Weights of a small image captioner.
Model: 64-pixel images, decoder activation relu.
Training: muon at rate 0.006, 5600 steps, batches of 128.
Data: trained on simulated grey scan slices of phantoms with and without marks, 122500 training examples, 5.9 epochs.
Rows from block 3 of the text decoder, named by matrix and row number. Rows with one number belong to one attention dimension. Each number is 128 + 24 x the weight over its row's rms, rounded and kept within 0 to 255. All counts start at 0. Numbers have three digits each. After the name is the row's rms in percent of the matrix's.
# q: attention query (decoder.blocks.3.attn.q.weight, 192x192), inputs 0-95
# k: attention key (decoder.blocks.3.attn.k.weight, 192x192), inputs 0-95
q.10 096:129128120127139142141104088075120119117168136119095113110159093098074151106098084130136117145134115112140133148135156134121145156124138150158118138111142084134111151148126152123137138104068166133127095093107129135049132147153154111148122179149129155103140097073093165153122090113113138123
q.11 099:140119161134151129116143092104156159122130140149125126151141144138132119157136105153117122116124116113156157181128132127065187115154116132092130130149113096137124093094160143072121124120103141107107152122105131134152156144136099139158109100138119123117079126090141128146093119141101144107
q.12 100:118127135142130145146183176076104127120119092168175114138104134106147143155167146116134120086137133126128097164133116106129108182129148086078106174093151110091163149137126160120136110163113133171112151141158092141110133106154127122119097144101114147126124120124090139090147118117090156151
q.13 099:139109123141123101119131154110135149161131138143193112144138109123124128077126174131127130099073107121103104091127153123142144128124085128129169149092158122110132106142126082133078138141151109140129123160132110108097077140142152111133159150115091123117178154103139144149161136134105126139
q.14 104:111118153154129122116091174129133095127068162145124146105082127093113141097136156132068140138159122104106112111158131131131117155086111164139138179156125146169125149136116128131115099094136112109127096176143127074143152099131112159114088094126183125144173166109148112122128085096110123125
q.15 094:119182120155178147093100140168104120109167131125135125133143159173149126124145141146098094141144141133123154136139137140111090145183131120129125141150091134148124177163132107189099125169113126123167127156134091102126145114101104152155140123108129069103097107109121130147124144125118143115
q.16 107:102113121123144104092125117119115124168112098168138106099102137106130108160121141169134155111123135109128128119132112155116122132126158172143109130100164159119152134077064091152184137097150134099148136150108126145178144128149130147081111109141142089133102139124124118119135121078116135133
q.17 102:120166133087121113131147169103147110130166116168185112115169103140096133151157116098148080143140120155133123104169163118116113079130130130089134126135172127122109127109142100169168129124098079113166155112145166127149137124139127100163146125098115144127116103141144095087131097150114126123
q.18 103:103171135119178107143154142149139157125118094159165146177100139125095148158176148133106096134131113101126139163140130137129150078130121112132118101094133118117173137118146124086128128132140113113110119140114144160143174128121091144189141102137160121127083117145106145125113102117149128116
q.19 099:117166151124156106107117067140144106181154134132148145137107140100123133088120136138134144103191126124128148134173140135127159172167143086116139133158124146141162109106164090152131162163111152164129136099154113082107101144164172127152132135139157166141124121135097127111126141105142100124
q.20 106:146145138098109146152113163150123082119167171128150121155097170139135121158116096094111120131094141138124120107141092104126097120124145141126116137160142150121149132156156099080134095112131154105160142153107114134118131147143102147123130142092103128113142095151113126105099125123112099153
q.21 099:122097163078138102145122110122145111086117121146153123154138121175153093151164124140164121131150167109171133123150119118126118145152098147114142137094166137140182119145098104131150084150128147124114082124091130108135142142140118148130135145160152177150152165117123084140154128086133124084
q.22 091:159128123137118104105145154113123107137105172079108162102118135131150151156132120090108135147153140105112105137154095114116121154099104122085086163155079139148116132109095087183148104176106104147113081103141148142185113134126127098169114119140086139136147125123110124121143180148135121125
q.23 095:075122130164103116147110105109114130115151110128109135134130111131194130119162072132105095113172100138117144120149139071171129106131100124108163122130139099094171131127136116147157109137155117055104104167105142131148129122129137108171143082128163079118124122137129130151176097128114168104
q.24 102:092156129161127086125110129124125095160147101145094134159106147103144128138138119102109116114129111128141074128126126109130120155148115139140126145131099198115185107082131126135127133149144123167087108159182115145136131133120099091140182125135147097112156113132106108150125129101140185117
q.25 106:164150125116131132136074149133098140118173111087152093127105113180123154145134183099132167126152108118212142136171142117127137104141114117085101119132134112142155138109167144109099142103125127116144146151092133117148127114107148112149091118156133155150136152140132178148093114136113111129
q.26 098:107123138161155150133124141132106137122128113150085157123152076124124112132103139103141125085107137106131157134135131151148089148108109129142155151132117132103150159090164132110190133139123166132107140103101163117125086145095127176138114163086128146082126145139141130118114133119079114104
q.27 094:148118089108117170129107176148126153087134177119115172143144089115109126115128125145113127102095134129125122150144131122138144148130138081093100107128094164163125086136111123116116123124114132103139134143085109160145142161109141163113153118128117139146129094116114126141126109125140154145
q.28 103:133106113080108066145148137101139149132135126126066138130098122111119119126078090150101101141131140114156125149119114108120135164111084086127133160138124134130159069121124155116146114147108113148133172125082132101113101144140126095146117137152184103122144117112128108175141119128145101117
q.29 100:115111124136091136153135103106121132157106132135163134111119138122115097153150121135075128122132147108115148132116140157114097116121143087113144149124137130193154142125137127087112163033100092123115145086114163088084137141186115125159132127079131106117140169166132169156144118136116112111
q.30 097:140134114137187087086160105120145128111110118137111164122129119163152111077119152139140157106148126108118142122154120169126134127120109162131122133154115129097113104137106122076115101165145126167162121137165126103143095125154128086124095142147162152139160126122153102112148094119122138151
q.31 099:138148162150149137159154110149113121137109092115130160108127097101125116137104127138167135151151134162126091119127164147165083146098167127130093098101112092150150130103163142070099087130066134126148118090135118134103123129110147150126073183118138106155114139121127117152107160149126123120
q.32 100:121143149128131165159124094151106110168155105148170157133116133165170166124149111155125122131146173110122120097128116131114103114151139126116111140143095148126144145142144117106170164106159117091152163164099128115150146156131087124173109129158146099149138135122108099129093132129094101174
q.33 102:159115117133123124083153139083123142140165116155127111126123158087125151099094128084102160102083153133159084111109123074144141096149080146135158170134129123105125178147109133131078138162127132126164107152135157137115113136106109120126132124083151116091139124122117096145139114146128112101
q.34 098:147116110115072103118101104140094133188146111114134116115072115118141146079110121151072087139130140141110139135158186133134102150117107132151135130113101125126142152097141131142184159087120136135160115182097127124131125085152108153139128132119146142114137119089109148130096106107129086132
q.35 103:103143123111078134146142133118148141163116160107128170100098096111111085130076145120123130154147122149107122102114113098159156120114138098186130129104085160119141153114113153085119141153083144144130140100137137156104096137155093099128139150105078116158093122141106179094117143141121116135
q.36 102:146176121108157166099135143143116116069085140147103164142118170127101109117116102149116143129173101152159086099112118130151108147138142082140121100127158107147117099134114114078142162095160108154156127097110130138091155088136171154128125076170118151126124120103146097118117103162131080142
q.37 105:147131135125125057120114136148120132156132113115115129122129136153126169098163161128104137156063125098149168155153104097121107131104117113125188104132088134130149129114134136103105101112131181153134176112162102149124166112161164129125165099146116128084122135133115139106125137154152107151
q.38 105:140130142123136079117177141112143144130109148170116098154141099146117159115163149104141098093138097087125141136122131081137140115134106146124140149124161090110157115148119146104137131112128091093129129138132137113129153130083140123151162119120149097144108153107165175131095130100119106108
q.39 103:139135099123129130114122142135169157102156101156098139133091117141172129111090157107131136177179115140100103118145127163143117069096132145132131142203161152119121154088181124108149145147147139085118128142082106147159151151157119141105133104102131137111130125145124101145117120145137129083
q.40 098:112143153102115142137123133099129171158186108128127122102112126158100139116098135103123115119182119137107155142131132116145146156129124146136121105122115143135149215144140122144117124084107136159150161083117115098140105134069113166098128137102105139134107140122069151126102160117104098154
q.41 108:111147110131103098184172158165091150136159150134106106125127152139158132157147102106166113101100121116123139139137156114160099112100151167121140140141135109149128148151119123137171154134162168138160091153135149182107139147137155136145129103154095091137130121115155100111106130146082107126
q.42 099:142145110125104149106172110144150137169098136132102103121100132090145134134119120145102146158070149148134105131163175131102162130098150133126109153180103144137124165121140121116128118124146128146165128100120155131159125121134123121098111133132065157101140102135146158127116102125114173123
q.43 102:117108096116138176097152111135133109155100139102109181110136155142146117117128139115103098120108158143134144123172112077094142179142084085119112134125136137139146124101079119129169099166134106149088099135135136123132131061103141122130132111131119145101092133150119136134095142126132142173
q.44 112:087146112122112164093089080136154105118150116121081148145144129132081132147113139099127149164167131112107086109128102144136125173149154120118117100104124157110165156111110169151139158155126145119119112140111137131101129090136157148164087106119127115176107168130159110117124145183126168136
q.45 101:143127143122137128151126134116125110108119149132105122110115143153129097135129089117140103117147091146123165149146148133155103088131142125124152150139109121107148102095108141186168080122141157131180127148101147097136139100165173160180121136124157134130138151145101123149124110161089096130
q.46 102:127140104132055138166107113110090145096100185109131098134103135101126117116129133167155126112121192145122100082129114111118144079136141101143111133131114173137152091136116121121108118150144171126090147113185086156134119152180130138112135103108167084107154153109125155153089147140134145141
q.47 106:109113105155132125121134205117136112131138115082114131168132129087143124113152127115145104132093144137146109145161086113126125133089073155098164109090164115165100144126146124159139178136073114100179166119132114101164139108161141108075124119108152113099122127141153134139141174131152081100
q.48 092:134109125104148111118171155122152129123115123143129134108160085133134076165113108097138110112146102122101104132113151121126113181120114147105084125121109136140140130122145141120141163129121092126117110169167143117113163144119112120132172095137176134154129131169139112112143120175120127121
q.49 100:100140102189143110140136121125150133155174171148081141122154166104159109100125167129134106126154124159145127118161116119111124111150107158124105131110146145103119098129115133165096124107129109170143108133109173143148147112157148172102112118124189099094087128112142126155122113133075102121
q.50 092:118126114111110116117114175116173096100133119141109156127122090108109172122143152126132131099099129148103130093117125151117154146130141091116126095070133189160111149169090107083127121191099153129070138148137149114110133125157116118120106134156158154072160112107117171161116134092111164127
q.51 099:151168144153113122154113105129166108141105135110171120167124156150134176159126152163115131121152127190117152107147146146108151131180162115065116143156084118137119133106139122105120136167116120107115126139074136136113137143119115147102158177131131076106147131142135088130141138149102148129
q.52 099:093135152106103133112068149125152091116114126143126087106099087169115105093129105134125129148127137143164125144154118127107122182093168138113141158136163111168125133142137128126156164140104113134149123143132143115122084145136120158117147087112114137142152104107104115130128119152182116104
q.53 093:064154136146180144133120119161109134170132146138154102119112121120181134111159168148164128146143133121127156109128118129096101129107115105141109149148145166148125157139127118140160171140178121139117111152165135156166112096147132122119157067125172159148090168100139135116124145131151154137
q.54 094:120144119160134151069089152129137104136134111140125116140141101140161112109149151151145092124128092158106128186173088155095083084099129111129139119149142119148145143142149145137099137120130072142122144120083170150138123119110174114108131146156140155127117152129107118102081116138095111105
q.55 094:151161125100151137122171151147110093092156102137126128095138112191160107120149156132138148175113136110148145119122136103097126149178142170078100160136108131168104119092124130086141119126138139182139123167133128132139163113119127085127121139170103140097153137136124120093164094147132123105
q.56 099:136158136073122102116120100190119139095149156121123137166161121138114118174144130092117137102128095137147144116142113091123112114139149147102101130137114133112132140112092126137137134113140175090140139149088096162156143138099095138116148128101121148139101147147132098164119100123152170125
q.57 103:103141098094147130094119106119134103146128133109150104142180120109126124143115128085062135112133138100131144049116129142096150064146120139097114143112151107156184124162121120152124119154181164102117151131111103107113138145136139138099133119128174134160109131119138104102128097159109176105
q.58 098:136103119096148112178160121147124105141143127100127111121151099153112141129131123152126117155169140141147132186104139182104086123132124099111149108096182122116144115155166150136151127081119136089092132115087147105088138152118103159163098107128114151129144104104106109143119112125151116146
q.59 098:108126141131117101114108110158120088151140108163136073168138137110104108149130119113193135138114158134175134111100157108139201134145144178132134102126125112130081144162090095154147113133151128079132134129103120122104136123108129135136113106152133136123139135156112149102169124118164116111
q.60 098:110153130142142158139145122106121135086154155136138138150120187148118114124107164113139139079121120122168138139083124145107144125133134125183083123144154099130125152162097102060132140153111142142069112126122097112147119124122152080093061107087133140131134188103107132141118167143132118160
q.61 096:153143075152085116120133129102142095117143126122101118120143145091179136149116147168122149082108112151142130136164120135114114101109117122097124102078153124116137131116148120139150068108089108105172114127161119121135113120160147130115144124172092135129132159120138124103146161130091165107
q.62 111:139110118133127139111120137095093097122158137119165115163149113107126136141099114115127127122148146056123124116118117113112140101095098092110113132086147115138113120132132135124156147106111102159145140143148154107089109125153106171141094119105135138132114152180126118170099095145143147137
q.63 091:103116135135160172144137112070102123120143134152131114140126129141159117170135151143107109161103145128199122116128169130119125146080128128125155153116147094113123154142115113131109107141115093130146124165124214175142185138149139120133144129094144168109128130068141131114175125115129131167
q.64 102:071153106131148150150090115143155148128120094105130134091145065131143149103189148128154104121163102109145140145111083101119137113129130111122113098110140118132070113122114116142130092122096147124124131156109108160125085149105151159160136183148122121126174100147149117132122128137120139097
q.65 103:112156131147094117122098133127087148097116121112109118134104142106127107129122144139166104097078157125145126118137151087113107135136158136175125145101168109138133122136076162151158136127093144144147137119080156103138108073125148084136098139123117144090144136120174131138145146127119133129
q.66 101:134107134118158109159121132108125155092091150137103142155166171143149106114125151139122135147102092095144140125154121147132118147088151128104087170131121123107130102138113152106145135102103156163122122116104155125166102164120084145118142156087104096127100138151147137103129111112142120156
q.67 094:140110128123101156141118145119153122141140092107120178139091102113142128134120110162141159150121137108104103141167116129159083132107130123128119135146079134112144125104094139146117146120116175129149094091133143125094137111161083132081112164143127148110150141098171111161137090150127109161
q.68 104:143128107103125138119156144126108148112128108147137130120107150152100080111124102193115124133132131130092142118115114100136109153128144130140130122131170113126085151105134108148139143124130154124146137124086100180155156119132141130152156158142146166133135124112125144148107107073096129091
q.69 100:112125146183126134115158138115137128131122163120112166143107136177190112157138146161122148148103116126153169137117101118148145159142145135131075105091114154128143104171136107095124144113093136176147130121079127123095138086127143112151122140117150114145126138108088118154089124129178125106
q.70 102:123139127107123060116104120113117147154134097069119154119168140110119142130186145079142163067137105130120149090113127121128122085143168169093134139110081093134118093140114144124113170129104172146088123106100138116117113153111126107082142141110102104115133064150110114116112105125135115108
q.71 097:162176130175116082157129130122114117139144120117113134103130123133136128122109124087082106137166161097125181146151098116130123124124141124118144130149159148116105112082119120165131147140123125121131123095113135093117131079173133112131153138126145195108175186126137105131131115089141102141
q.72 106:110122135120188156129106137142121066095106112096151132122108150116110115145135146122161149169079127146117158097147143132158097090090148132123084138156126139112139137081092154133140100131157153119173129131162128193114147079149115137102132123134117078110133132146138130144127120112108170134
q.73 094:127094159084080178135135147120178140136134101078146123111128145131115170103128154152167111120133100159138113138111140104125089160123111113142132118123170098154104104134145082142118138163097090101148134136148105104134129136155170135161106133130111109128141110147180102121127144145155134107
q.74 098:120122156170106097127140136111145102134138173139143124127122139115066156139171170123116086105164124144135129079141147144141127180135137121113104136102087152115177136104117111160173156156098138096152141132132147162103118121134132167121134118112132166142117150103132146142142120126132129185
q.75 097:112126116153117116123077137133093126094109132133164156109133187140148133163111095120104085149166118128142127108153121146116137116134105146136110129097136140158165122092138184113117130061138141104131105123138135154147127120109151110130176147138106153159124126110084174113137113096152101115
q.76 089:129170143108169164126117097119127162139129120129180116145205137103129125168136109154119093122133106129156102149090086141113132064130112104147153123096140114118170081114138117151103129096121154137126116110130135181157155115085105095064130083153136090132119133129108154141157159131125097096
q.77 097:131177115118161103107130148123163093147138167116106154099121116145157158102134119140092136135097167133157125124087187118126086099134141159124143114135114128113131125123136106104132136153098103117140144085092104151126112078157140115112107119085143166138157115126129115106130190138130147116
k.10 099:140137096117130131140166128151167132147144103110088130184122177111144106102127078120122141128136147081121145111154097157132093090101148123108131132122133139128157155146100122128146161146122125073179120157139130137122157177130106128120111131082129141076125146125133095126146132120132114095
k.11 097:126148111137136139122104130128137136127121142113140178105113187116143107109169119124099123119133113151126131169132099118146144114154124142108063120128158137139093120116086108150164111142116137127144166118123130166144133138128134137115091176175123122124110096172113130140159141118106142069
k.12 105:135144105174104151157172139148049148144136125125159079113139106154179088113103104157137125155102117128097160121128114136129158144142128179147096146104124144161107130147161086134125151148107104119088161097126128122078112139160123106155150107122117168099115124134105151123121138103113129152
k.13 097:081092076114141108145118109128090191147118092141166128110122184114099148153147122140124153127137137115094100095144131162189143120137135113163184107126133118148144086160100126155116127110157136110107128121123140151103152088115158164116103130097134151152093180087113135123139114132169150125
k.14 099:104097140143137121155123138115155124132109108129130107109131131167108129090139151131134117127171105147117137124122099146139170155106091129140117157115104216046114089137113150146096128139129121123150129132157155145135173149145177109116148136099121117083142113139144132138125141124141112161
k.15 098:124151118125140168187113136174129154110114142135100100107091101135119135120160099156152116126115127133133103115132134134148174107126114063065147133110170119114104152146087102104148140098109122136149123122166141167170125155102116141105101103125156086107176133120105121085129131105138152099
k.16 100:129146134142163122087089099145111118135127159117143131191117123150141183125095107105093146149143114126122128100121122152158182087122186106130103111096106119082181077196138118152099147129129153153112097150145125064136135083107097126151094120122097099127129148124136134130130141127123162109
k.17 102:147122135125108142073145143115126067114129106136092131183139156145133097138158073118125131122149098140100114121154137114138139118124133147135124107099093148097101134132154125122126201098161129107112113147140172113069110117131136121160113152131069148158155132125130133133118115101142137118
k.18 100:072153086078157101143085133163100044145135131119135151125119127163135131117128090127112129120133158128116102118135132120154130163122129107141117140130112137101118143141145117141126208183108118125123137123106149117140104185138105135152125120132177120171135132108157084091153140095131133126
k.19 094:127117142112122084079134163172102077128139125094134069127120143144122122151147135157156101122096104166118155131138140134105133151066102098133128148077129137122133117062171135169082136151124103125114093132129146104146100101087118110137144152137156138125112099116164109142136153156126151141
k.20 105:132063117157134165146140110130147149154160143135147117135151123098140160165130121180157095117114135168128117153141125135103151103119102093158145122163114108157167116094148114114121144155112131186126142151126123098115160114174129123106134177132166172132149079099151151101149111124155133067
k.21 110:140117153130110131095144119138111151183113109131129121140149098110150125100163107125128081143106161139113159116139128102130148104074139133162100142122094132103089155133117151105105147140107131149114129100151160193151097133122134087151127156106125177167151142162121099103111120122107135126
k.22 092:112107162112133089120089157150155145124160093107138151103133153143163162097188168121109141132086067129075143148089125121099109123110140152149142111126153125135114138137174130180107158116146132085137112112104093150150108110133156080130100078107142133176111157121124124129116159136109137150
k.23 100:124148102150111108124130127139107111095146149102119101131121159156093129136154138126143100163127128154099152112151125123183083086149180137120116149158136133127151120102167180113093125101079138107123105101184165102139124134150125136099112126098116145132138142159135057080128124104180142117
k.24 094:108110124128180145142101146148123148126092170113131065149172149139157166084101122120108082167094161131153162117165196173098142134118093114110118158161158143135133119123111119099122105146168145168153108152141104129125152107138104096129144140115100105138090139162162140117128103115126142109
k.25 101:115121175148133132154088129134128123107121107070158148147115125098132135182110150132108111122075147121130098093151105103094110098122123135116133100128066119124085129135136111141120112121136148110115137142120061125134156126109148159101133165115098126160138134146115122101105142154130121168
k.26 100:113112081127141067118130146101140082159118132084128132107163133128149100129188105123132188089115119128104116145154082105144134139141139086135110110150112112164141145102114129140111118094101127133146090126158139163133137147163132127138117100131087131129159119125119133134125204104114095119
k.27 100:147128102134118109114138103138147149162109132139092140127144148097123113104114116103067164091164121121135102135123145154148133082121076119137125159147114113126139164085149137076134138146169117122143096111090102121136088119132190126146135119122155151120114149098102152136135151113090145135
k.28 111:081112082113125147123159113115145146138142158146146153088107142100117154122158179132083136112131161119152139132119126137149130142082138137140142133080129143145128142131120157105158148124149148117122130090095089142118109159124112117099113071179125150134165120140161136111078119148167119110
k.29 102:122140121139145129164147109105097115132147108131159087106112128125145076108140122092121139109149129114170117115159119148135121111130132097134112163147102096158162080128115112123075141117165086129143096082110148146157148134131137149130134138157148150145172179149112125155120138108142190157
k.30 103:119165124143173146153111096144108159103192101126147164144113115152121145141115090170083091182117120104097148095144091096144144153128159113151118098138107120162152144145172110127132124185122122114103207112104116117129173139151145132153158130130131108126121121149105119088093141152116119115
k.31 095:128096148126118089121099152141095148122113133118091124129149144129129131114160145131050130142115100116114118137073162138128129165135117168097155110148126159076142121135121149153150111135103124087108122101133145144145099156086120112129093113089113080156126110134158133117114136125079145104
k.32 105:127119136098125156163138148145140143091154104117137108133097136127126125150116175133142113121120147115142124183146145138113114146155141125124125120139114150076123133146154137145122117097131150139130108153095134107160071146119165088129125139141129112126139130137159143126134137099135061089
k.33 103:127155133143137130127179134106120158176100146153104132112098136145104095125152136133123156151155084096165153097131144130129132075094153090142103152125158132139149110099126150117173102156104101111117089116077104159121125118084122140104096149121118119153149122079131114137124118120070177126
k.34 095:151162144140166126136126070116093126156175132138180135154123174127137085087144094153115140151135120150127150122106112168127136150103113105149132150113087150167089125114112111151104094150196138141129166131124113089127125141148095072142136117088089116147110161128100058093153109135113132120
k.35 102:147118055110129169135106114115154108118157173116130101110144146108121140114154160139133159158169105167157153167123146107089137098147176096130132081114154123135143117102103107094158132074146115141124178078167178126189077127114166116134123111122111116115102113140123167104123130162103117160
k.36 112:129152139114140109107108156129150137162124118127113148104107070135110127146064116102133102108144174158121136130136131125142084159159122140104126123131106080091095134134107111098111081104084151127097178163139140156110120134171161138133108128138102117116142108099096146150103150093099127092
k.37 100:156148101108116140149129156125152122141126138152129119192107178071107113171127144118145096111121121117144121123158147117146133152114069124121126110108144160113162111110119083154159131091111126198105117091132130155176136119127139131125152129123104117118135092169085080109141105159104078124
k.38 099:141131171159176156153170138092119136065180164148119094132171140103102127148144127169110129132121101103116095104119083124103120113118153134096111140124130146114180134123174148092128132152142149112132136141125115154152163092104154126155125140148103115137158137099134128127095116175180136168
k.39 102:105119076135085098186151134113110112149141173133110176173101113146126154134118132102112135140125113098147146141117118142137158143135124094134079102102108102142128162159119112149143110132133099090188185101139118155125121153124125139067169142125088104094125091096153144130127158130130128131
k.40 093:183116107101116121087140114123138110101133129119113108117128125124136138108085128101154109123135152130110102139178151135095123095172126147131151097103106111146110138131118118137139078145116102123147156146112130133110155155132134081109180101112111145094097120136122086099142085134155147109
k.41 100:126137073114102123133137112154141106095110114122120139129155188128115083110143129138129123156108152104101104122156138170177104072112147172136151120159137167131191142142085153147067114112169121116153145120128125136109114118148118099166119113100146142122170112119145139145115130169124161124
k.42 106:113165156092119097130115123084157142157083102160131117161103092123096129176124136115133133144120062110107130087151106125090098127126170137105128111140122147118123153169132170133163120102095142145099148149164082148056101157146133120136077163148160111117106124124145131136091111092117128138
k.43 104:126124122103103153099108118111137109145103093133122127127102138119163142134115173146137211128140131142113154083107140137144109161144109138156132105142109107157131170114144134145155146157105129151127119129118148151109134150127156135141127132166150147142142162098116131086166157140099150098
k.44 101:096082073119157101128099102123133192170153124085100109129154115140101136149141128131102065155139165102114102129100101104079114148100121156146127138100143148143114140147114144096147164116159116123125101080145113082146135157131142117177140137124137082124148127131140127169163127117116145161
k.45 096:116139120081184146146141114139107149118151128145139116151116146103140096144125100130148092109121097112120096151101143091140139188164135097083150145089138138153086181126097151092129125109117101150108157122164130089102126124097134105141109090064069141126125093146115095107148152075124108161
k.46 095:158158087095126143148151133094148130112158144103123092114106121102122129160123126174100105096120125085165128156173118148130121094116074173126113120112133137153141121124142141107085149170109095140141109140110151148124152150101115146153120112110143088113149093098106131156159136093162112125
k.47 100:131119121157107120167129130169115134153177168125090120142105122104092140065130110104153141156143083134148084162110144150112108142119099091113110181081098123120122134156137124155130120105126090151104161114132133104126132156102093142138115143094102115126116117115111119113143100110109139152
k.48 096:133124109126092109093118123120129104125153124159105147134147122140105079080160160140088145103176154125139134111161111094140128171117143151117115133161133136172135108136111120162118120098139117132128112100116114184160124127120125148122106133105095099098104088098179111155096108129150091138
k.49 096:102135102149171138159109119129126140126113102138128103118169183168167110121115124166085121137150117127124120168086122141139159154131140157132141101122075111073122121123152111096130118141129148179143090102120147106121102135122144162130150109166061133191137138139155146110118097140118097107
k.50 101:088108131093092117130141143138135166092131108170132101101154094122126129117128116110120135123136143147063122132168146147152139140065125129148118140145146113153152115128101168115123056154146133136100159086122205130156123104136116108123146134109135119155137133132112123098125125153106105154
k.51 093:110121114068116133179124121105112131116137158116123135152116111134110061145133151146075150106110124113137117159131166142114130128139099136133146122149130115105131150116139135159140106122121100108156084162120150099155109129092162102127116119125069138135115147150132160124160146112168094145
k.52 093:159124165124141147117112127134078133109093110109121192084101141105190151153150131107126133139160094138115129115163143146119107139081117069126171102150125095138151118115103108129151132131118162098139142112125162137095131138130126151142120182125122185151175100146120133116139109134114140117
k.53 089:151157090132090061168086145122109126100134134099126112119097137141178163126161104119135182154133134128150136118120109132112121147151130107131147089122161151136137123131142096111110140077137111079128155110136134147142162124108082122157112113122159140111101102137108139087144132133113107081
k.54 093:096141132141110084151108133123134144106120123101143146124121147086102121138123107147175138103151097129109195112117157144125105141096147093140147115109102121141132181088131107111176155155177133131136143095124128120141122122114145157124147147089099116148128072125151106131117107136082115140
k.55 100:104133115165137104115100151146106118155164127108147116107126131130132119109168100114175205137140102126120115146098163137112090117114136137142078114135191120129110138111131147136166136083108126137141127132180141109171149151139135115185072127159092111134121136138108127100090175118124144127
k.56 100:113128146118102135105117103146138135151138082142114133103154100139140138164126144131158201132132143145101157163125117139105089099128158115152125094138162133088104130108100151135105118147112106146116153172122124090157131124131158115155084092147162123124149118105151107140139129201163141132
k.57 099:134091116154151147091100127158164116120128145138136081177095108177106145091177099147142107110151124182157088122155104121101177123145099114131130092062132091119124149108142120103147124099114134122143128117128128136105180152120128102141137122114121124161097125145163178148152093096137118161
k.58 103:120155102088140105127151130167145143089165162097087104129079138134160120104148130148135155141142126066136124132154130113127134095127132117170177111150131075116114122143127157108151097133099150140111094130107145100124071162129101099096106162166145151120140121096145168147126078108140124160
k.59 093:124128093164129181139078120136072172149137133146112090130131169117162097114134139098090135166192164171154132116122103113142114124123130135114159100080171132134150120130139124128125140103118117146158180112129100122160123130153144121141149128179152167095096124137161134126099140112113176138
k.60 099:135136113158174129082135116155102065159140134128158130102132161067147120174144081156063130138189118162109112117171140122138124121107149119108120140128146131128086118160111153139124138141126100122100093152158094136166141139103096122154129128124093156119158116167122144102173128096160128149
k.61 104:104137151135149127136104176117104150145107139066124122136152141168097131125126108152124148152170134119114111111124114149170063106131123126133132142117094115117130149149180099160154133103148149160151122095097126127066137133105147122148149115103123123139130129124171146126101132082146145142
k.62 093:103105152113118165133140136159103126121114124109105130089111110111110112101142154115136174152135162105125159147135128135144096159118119145102157130126124088115127076150139111154165095122150157113067134145126122143136142136125156138108102142084127128144128137123121149094110141132116136108
k.63 095:177096093096147115099106167177138119134135154112158143144082141101099147092142124200125146085144069104133071159116135122146128140154118146119121124150089117121169117122097083120160088099160090112129117199132124126109143138131150093093137129130144160132106135134102099102145099129113133149
k.64 103:130120131144115074137072115133130105132103141141132157156158152149145133150132093131151130153105112088131132146132143141117110132090113163124124124139183115076121122127113134115130143163137127147129163138187138099118095130122130186100138100140083066176161121100069142121141142123093160121
k.65 104:117166142138074150063133140135152120100134111081137177100104144112133142115132184102128114136122107146126111146108137142082137126142119107166100153140117119087138177148172145163153117146114092128064139120141128158117085116163130088167140150115139125125118183124204171135110138126146092118
k.66 102:147140126130152091129076129082154163114155108118119141167126153129179100101131147111152099109114138159166114135142128130096137123080093121114154131116119120145166106147126132092160167109097142142144140120135165110100131101137130149118111086102131132177171104142117173119157149178179157154
k.67 092:106146115170142103103111121155136127148111153155122152115130121105111187171130093137180102163122141124138142139094133121162133114110138138131143136128117139103144144126125112102158130088120127117154155138148167121117135110097132122148132109098117150196124154154095102143167106104130138115
k.68 102:120125156123119128105128088094147115098052140100099123118139133111140156148137122128104162114165124120083109162133144106135161146159132118095170090134145117134130161088102135104121133134145088128157148124106136083119094110110122139101153142110145159111139136166133099146143123135110134109
k.69 096:141080093130103144111086060117122128108117115116111130097154141127095176151119137139096106143122149103142123126108136158113141141173149114114149123136115102170113114167145148132135089160107159162086163109113121136154086137094089168129108171122168094134141127113128142138128073051094082121
k.70 107:136118125121124074135051177123114126075129163139125113135122144092146125113105121117077157142126169157121159121106085148120123170134126138128121117133186158091165079140136166081112148119124119156148115140143169146100113129165118150109116112102186128130102106150128136116123146115126117135
k.71 099:139128119114110102094086105137094078152123164119155152101157092105152163167132110118105127106140149174130127140162102107112106112108119173149156131118166157134104109129124127089113183108140151146151125091106143140141155119129137164187160115126135141112124155129149149093125108113104138139
k.72 105:125130126131112128121133128148118150096109108197136156144173093135124148115143111128114178135143147115134105135148128099152138147118105176122126150140118153080134145155134133121155092150143115093130141154101137153137185161112129162094171077098141135125107140099153129097144138115104133153
k.73 098:141102141116147117101142131121125116153121133193142119161129127110121122122148131172083150132178098106100120171122098117173107118126172109134078099113135148121166082139164124107087152118153118131128139146147146146122109105104071102089131113150153173095162145120150100137147134104167131101
k.74 100:147155162158100140154116117098155130092117118134127112145155159111089127122148133103132097134128133070138106122104126134110119132120105087108098123141140155101075167125129108151108101134147095140126119135083156140142117122107166111100145101167119150131158149165115153118166098103102184098
k.75 088:141111161124136185088136137116106110149079152103128140072125137158097136141162105124107118121118163118123093106154109144111157136149124130126126131102144134137167083128142139161112123114108175111093135153135119177140127134094134161135101137156117106131165151141109141121155150125146084098
k.76 099:114127147138141169152146138137083117128107118174100132117158155132113145138126133124120147129141108131145136100107126124114176120184118142111174118123128113135110133133153091141153134114145122175144135138145120185125110150105072145137147128126133150116133112059171131120127130129132099142
k.77 105:117095098107100122146071113139161146113151146063111124190114149141148118135128145143141127152127115123109097173143143066114104134103087161146123143163114141077122117124156135119161123136105121090118120137144062128127142133146129130111111140097116106168144148150131111112136112132138096139